config = dict(
    train_examples=26041,
    time_shift_ms=50,
    n_mels=80,
    output_stride=2,
    mlp_ratio=4,
    bias='none',
    width=256,
    residual_init='scaled_by_depth',
    optimizer='adamw',
    beta1=0.8,
    beta2=0.999,
    batch_size=128,
    lr_schedule='step',
)
Rows from block 3 of a small audio frame classifier, named by matrix and row number. Rows with one number belong to one neuron. Each number is 128 + 32 x the weight over its row's rms, rounded and kept within 0 to 255. All counts start at 0. After the name is the row's rms in percent of the matrix's.
After each neuron's rows are labels from the 100 clips, of 14976, where the neuron reaches its largest size: "top examples" is what is common among them; "loudest band" is the band of the loudest frequency at the time of the peak. Only what is clearly more common there than usual is listed. The data: short pieces for a synthesised band: melody, chords, bass and drums. In brackets: how many of the 100, against the usual share in percent.
# gate: MLP gate (model.blocks.3.mlp.gate.weight, 1024x256), inputs 128-255
# fc1: MLP up (model.blocks.3.mlp.fc1.weight, 1024x256), inputs 128-255
# fc2: MLP down (model.blocks.3.mlp.fc2.weight, 256x1024, transposed), outputs 128-255

gate.32 057 [ 86  94  61 164  85 113  50 163 132 139 173 141 117 137 152 127 135 112  94 183 148 157 114 144 121 130 115 140 125 174 118  63 180 141 138 140 107 156 117  97 149  58 200 101 135 134 166 100 116 116  92 154 117 141 141 171  57  95 140 122  85  96  76 111 149  88 134 145  87 131  84 173  81  64 120 105  59  83 140 102 172  60 111 115  88  98  52 132 139 101 152  90  98 119 100 132  74  92 140 149 186 175  96  78  78 136 126 170 110  78 129 152  58 104 143 126 119 106 104 118 113 132  91 111  95 109 148 107]
fc1.32 053 [110 154 115 137 144 124 152 134 110 145 114 165 197 147 136 125 173  88 124 120 114 109 112 141 121 139 160 162 129 139 128 161 128 156 161 156 145 115 161 162 101 171  78 143  80  81 127 149 138 117 175  70 120 130 132 162 145 151 111 168 130 148 201  98  95 142 133  81 124 137 176 135  94 158 140 144 152 143  97 125  91 171 111 129 150 138 186 100 121 128 141 162 139 147 112 165 185 156  86 130 133  86 113 170 124 143  89  94 104 104  86  79 101 134 145  72 133 111 131  87 153 131 155 128 152 170 141 118]
fc2.32 047 [107 111 112 140 130 130 103 157 129 128 147 133  80  62 157 100 168  87 115  59 118 114  84  85 119 128 106 136 188  97 129 171 131 146 135 132 103 144 123 122 115 104 120 111  51 157 129  93  72 159 140 194 169 131  77  95  85 134 183 124 138 128  73 177 115 109  92 197 109 129 128 170 122 110 161 119  70 180  96  81  73 145 131  74 118 105  85 150  85 106  83  91 108  94 133 169  96  95  98 155 127  98 144 119 126  50 112 140  61 145 149 161  86  99 145  72 113 136 137 133 129 127  63 153  71  54 156 108]
top examples: key: C minor (42 vs 4.2); vibraphone-like (40 vs 10.5); key: G# major (34 vs 4.2); marimba-like (32 vs 10.5)
loudest band: 250 to 500 Hz (51 vs 23)

gate.86 113 [127 170 103 122 149 101 137 112 131 103 138 124  85 202 127 147 131 136  90 180 147 108 128 130 132 138 156 150  54 188 148  93 160 211 121  94 137 113 154  91 145  87 104  65 156 123 183 111 166 140 127 104 113 139 148 134 135 142 120 104  65  35 142 119 122 118 186 116 116  86 102 117  85 133 126  95 123 127 133 156 144  82 163  61 143 162 137 110 163 154 159 148 139 134 148  94 104 123 171 128 218 135 148 150 122 152 163 115 117  92  80 164  99  74 164 194 147 158 107  99 141 135 202 156 172 170 131 142]
fc1.86 126 [153 107 139 129 122 141 183 138 172 161 122 104 160 101 118 127 138 132 163 102 160 122 118  93 122 100 101 112 139  58  96 157  62  86 157 159 126 147 146 177 113 158 159 169 122 123  68 141 106 114 161 203 156  91  75 171 130 121  92 175 170 213 171 159 148 144  67 158 105 148 187 155 180 113 125 154 169 131 149 128 133 191 141 194 120  83 157 171  74  74 120  88 118 142  88 124 169 147 100 130  41 155 118 136 157 109 105 127 127 143 175 120 158 158  74  99 107 149 176 152 102 150  92 103 108  85 145 100]
fc2.86 129 [ 46 139 106 133  88 137 102 151 106  77 104 152  89  83 169 135 146 119 127 148 112  99 114  83  87 151  96 114 165 203 108 124 121 142 113  92 110  83 105  86 160 108  78 134 147 114 149 151 125 177  34 153 123 126  81 132  88 149 186 135 133  75 132 160  80  76 158 107  89 147 115  93  91 108 111 125  58 141 136 128  77  87 135 111 108 137 101  62 117 165 151 125 146 155 126 143  75  80  83 140 136 114 132 136 123  95  72 147 136 115 114 155 104  62 138  99 122 108 133 111 132 106 121 103 142 145 103 100]
top examples: key: A# major (41 vs 4.1)
loudest band: 250 to 500 Hz (47 vs 23)

gate.617 100 [115  99  49 119 113 101  95 129 157 128 158 151  69 156 137 163 114 106  93 181 130 127 165 116 120 106 126 113 118 171 161  96 166 132 173 110 165 155 131 150 155 139 149 106 116 101 191 163 159 124  98  94 106 140 132 144  93 114 117 161  55 102 114 139 157 142 163  91  88  97  47 100 111 145  87 112  98  76  87 172 181 108 152 110 110 129  99  46 145 120 149 118 138 168 138 149 127  46 155 137 186 157 126 147 147 117 106 112 155  69 141 105  86  89 126 140 128 121 139  86 105 130 171 135 104 125 107 108]
fc1.617 092 [132 130 174 147 132 151 182 134 125 167 207 108 183 158 129  93 159 111 124 119 145 132 145 166 149 129 100 127 104  64  84 160 104 116 139 174 117  92 132 105  91 123 169 124 129 134 103 122  88 112 176 180 147 112 147 168 147 160  87 118 151 155  91  90 121 103  58 144  76 160 189 192 129  87 103 130 142 135 129 159 162 114  87 174 130 112 154 181 130 134 168 132 133 145 130 123 157 202 146 153  90 154 123 147 118 161 156 104  73 138 131  94 132 192 152 121 113 150 150 119 159 106 125 135 149 126 162 175]
fc2.617 103 [104 144  86  91 138 130  96 120 138 136 120 140 115 122 176 147 159 111 141  87 155 122 118 104 120 132 153 151 206 187 104 140 143 102 152 123 143  77 143 132 157 106 122 151  98 106 170 113 139 166 112 138 146 140 146 143  96 145 130 127  93 121 156 135  44 111 181 140 145  92  83 130  49  69 137  87 112 149 119 158 104 137 129  84 182 157 136  58 107 132  88 105 158 162 128 201 124  83 127 117 196 130  87 164  89 123 103  98 141  84  98 110 163  71 145 125 150  98 133 154 130 103 103 105 122 151 159 152]
top examples: key: A# major (45 vs 4.1); key: G minor (27 vs 4.1)
loudest band: 250 to 500 Hz (64 vs 23)

gate.739 052 [ 86  83  80 122 106 111  76 151  94 157 116 158 172 132 145 130 157 122 142 176 172 129 106 114 117 139 186 157 111 140  77  78 141  99 179 142 158 144 147 102 167  89 163  88 132 115 146 149  95 131 133  81 109 136 140 153 102 132 119 139 108 124 191 107 160 129 148 131 100 134 127 108  87  79 100 122 131  90 153 157 136 130 132 134 125  99 103  95 143  81 159 145 117 148  60 155 132 115 146 123 144 147  75 102  80 124 120 137 141 147  81  83  50 137  95  71 136  91  33 109 116 123  54 127 155 161 151 155]
fc1.739 038 [116 157 137 120 111 117 122 129  91  78 107 100 126  71  84 150 125 165 129 131 133 142 120 115 125 129 114 181 174 108 198 110 101 148  86  87  72  94 127 154 124 194 156 159 156  91  89 135 123 128 165  96  81 120 133 150 108 106  93 117 130 113 157 156 142 127 126 134 131 116 124 122 163 132 110 112 105 136 123 118 127 101 192 107 153 139 148 162 172  69  96 128 108  84  92 115  95 132 154 105  98 192 181 121 109 123 114 118 159 121 129 182 153 218 139 121  83 180 114 132 115 110 211 140 148  76 113 162]
fc2.739 028 [115 172 121 114 118 137 123 133 138 122 121 139 169 126 107 142 150 145 130 107 141 110 113 113 135 155  68 186 146 170  89 155  83 129 155 173 163 167 173 163 127 113 170  88 113 125 127 120 129 128 151  95 155 102 146 171 130 143 146 207 140 161  92 181  98 137 150 188 130 164 209 155  85 172  67 129 125 153 135 134  72 115 114 118 172 140 163 114 104 133  95 143 162 152 145 114 111 147 133 128 119 122 101 140  49 157 125 119  76  53 126 148 109  98 129 153 121  94 151  74 112 216 110  85  49 133 186 149]
top examples: key: F minor (57 vs 4.1)
loudest band: 250 to 500 Hz (55 vs 23)

gate.261 075 [141  75  78 118 136 123 114 123 131 176 112 148 179 181 115 133 116 114 109 161 132 137 150 147 105 100 125 137  58 138 122 129 153 125  85 131 119 105  87 115 138 140 175  41 133 152 154  90  75 107 134 114  83  94 131 164 131 197  97 152  42 108 147  64 126 132 126  78 125 115 155 151 105  56  77 123 100 167  85 111 144  96  68 134 102 146 119 133 176 117 146 126 146 159  92  92 145 164 163 103 135 133 180  85  84 155 133  99  78 160 154 124  64  84 153 203 132 150 145 117 129 125 155  80  99 106 110 141]
fc1.261 072 [140 101 137 119 129  97 113 136 178 157 167 135 186 152  98 177 113 161 135 139 166 122 119 209 110 108 137 165  88 111  93 117 154  95  82  90 136 122  81 112 144  98 139 124 132  41 128 125 129 110 125 104 172 113 150 129 100 176 123 136  91  80 104  73 101 134 102 161 114 169 151 110  82 120  96 134 162 149 113 115 155 139 112 126 164 156 152 159 135 142  99 114 112 135 110  84 136 188 166 114 158 158 112  81  96 189 149 128  82 132 125 122 111 149 161 144 132 151 113 133 155 130 151 143  76 104 147 121]
fc2.261 070 [108 119 156 145 122 139 108 180 212 140 113 123  87 103 161 106 161 112 196 168 198 145 155 120 148 130 112  89 214 117 140 137 132 130 113 100  86 157 157 174 107  97 155 114 138 183 120 117 149 130 156  93 121 152 133 111 138 152 132 172 157 104 115 143 178  92 108 151 157  76 112 134 129 132 145 140 130 152 128 116 115 140 217  83 123 119 100 137 121 133 165 102  71 134  88 129 140 117 123 141 180 141 158 125 142  53 147 133 141 171 127 148  59 147 142 112 136 137  91 142 131  77 145 184 150 158 155 170]
top examples: key: C minor (31 vs 4.2)
loudest band: 250 to 500 Hz (68 vs 23)

gate.389 061 [100  51  95 131  98 115  94 177 144 133 201 148 100  79 126  89 152 132 129 226 189 178 106 122 103 115 125 113 140 145 106 100  75 104 160  99 149 166 148 130 143 126 108 118 131 117 118 116 118 131 107 110  70 140 148  60 118 118 130 136  83  85 127 147 145  39  85 178  88  88  97  98  70 118 153 105 140  99 142 173 194 111 152  95 123 122  87 141 106  74 108 114  85 114 129 106 128  93 121 156 122 187  94  99 108 107 117 113 137 130 149 100  71 153 138  98 133 127  81  91  81 108  54 145  77 116 122 123]
fc1.389 052 [107 121 111 171 118 100  78 155 129 134 170 115  59 130 146 139 141  88 127 112 143 138 158 105 119 124  80  83 190  25 150 157 199  97 130 147  59 102 107  95 123 119 111 152 114 106 151 151 112 120  88 101 181 125 170 105 109 109 124 125 194 102 119 162 137 156 132 118  67 138 157 213 102 180  78 145 121 149 100 146 130 145 125 161 134 113 114 139 187 159 139  57 165 117 150 131 140 141 162  96 153 130 192  69  47 141 117 116 181 107 168 143 138 137 112  96 129 154 107 102 139 124 134  63  77 199 118 127]
fc2.389 050 [199 136 140 104 153 172 153  84  77 145 140 116  94 165  91 137  84 120 121  78 145 141  51 184 122  74 119  92 124 104  77 145  92 127 201 121 140 136 149 132 131 136 103 148  97 119  90 153 182 106 122 134 167 126 130  76 123  90 114  90 167 148 128 175  97 155 101 179 140 164 115  73 104  90 175 145 150 101 189 115 156 187  87 166 119 130 128 133 103 147  69 157 139 129 137 135 176 119  49 163  85 125  66 158 121 106 137 120 126 139  55  88 179 133 124 141 116  66 112 135  93 131 108 127 163 113 119 112]
top examples: key: C minor (35 vs 4.2)
loudest band: 500 to 1000 Hz (40 vs 15.5)

gate.428 094 [100 111 104 111 108 144  33 129  96 113 112 137 148 128 115 148 118 153 140 183 182 118 143  81 108 151 141 150  90 186 106  51 119 109  89 127 142 153 129  94 166 144 182  92 161 159 130 138 106 139 105 151 129 111 130 218  94 133 142 134 111  87 215 170 174  98 172 103 125 122 128 110  64  76 109 108 115 108 110 147 104  45 151 111 123 133 115 176 109 132 156 176 128 133  94 112  56  99 129 143 149 163 148 117 112 134 107 130 170 145 125 138  99  81 165 129 113  78 133 132 130 113 144 123 113 151 169 183]
fc1.428 088 [115 139 137  98 150 168 156 157  73 142 135 112 141 114 125  96 148 123 209 117 154 116 138  87 112 124 112 131 191  61 126  91  79 114 150  97  94 145 118 115 104 106 172 112 148 148 123 175  82 127 139 113  96 125 156 184 123  96 101 116 175 148 170 185 177  76  80 119 116  79 123 148 150  24 124 131 150 123 106 190 186 128 163  81  97 126 135 107 130 105 186 173 132 153  49 115 124  75 130 132  75 137 113 132 130 100  62 135 132 182 155  92 141 161 104  65  89 116  44  73  85  86  78 110 168 162 155 113]
fc2.428 086 [193 125 153 167 137 131  84  61  98 127 104 137  87 133  71 176  46 136 144 133  78 110 117 128 142  79 136 104  92 148  82 123  87 125  74 161 168  76  86  71 138 105  58 109 156  92 137 164  60 137  42 163 123  85  92 126 102 121 132 180 162 126 154 189 104 177 182  91 137 194 155 154  78 172 138 152 128 124 109 115  95 121  91 166 174  64 178 146 124 167 145 147 138 115  95 143 123 153 145 117  67 129 128 121  76 137 145 126 128 123 129 155 159 102 120 174 146 105 183 133 131 168  95  87 138  97 149 126]
top examples: key: F minor (93 vs 4.1)
loudest band: 250 to 500 Hz (46 vs 23)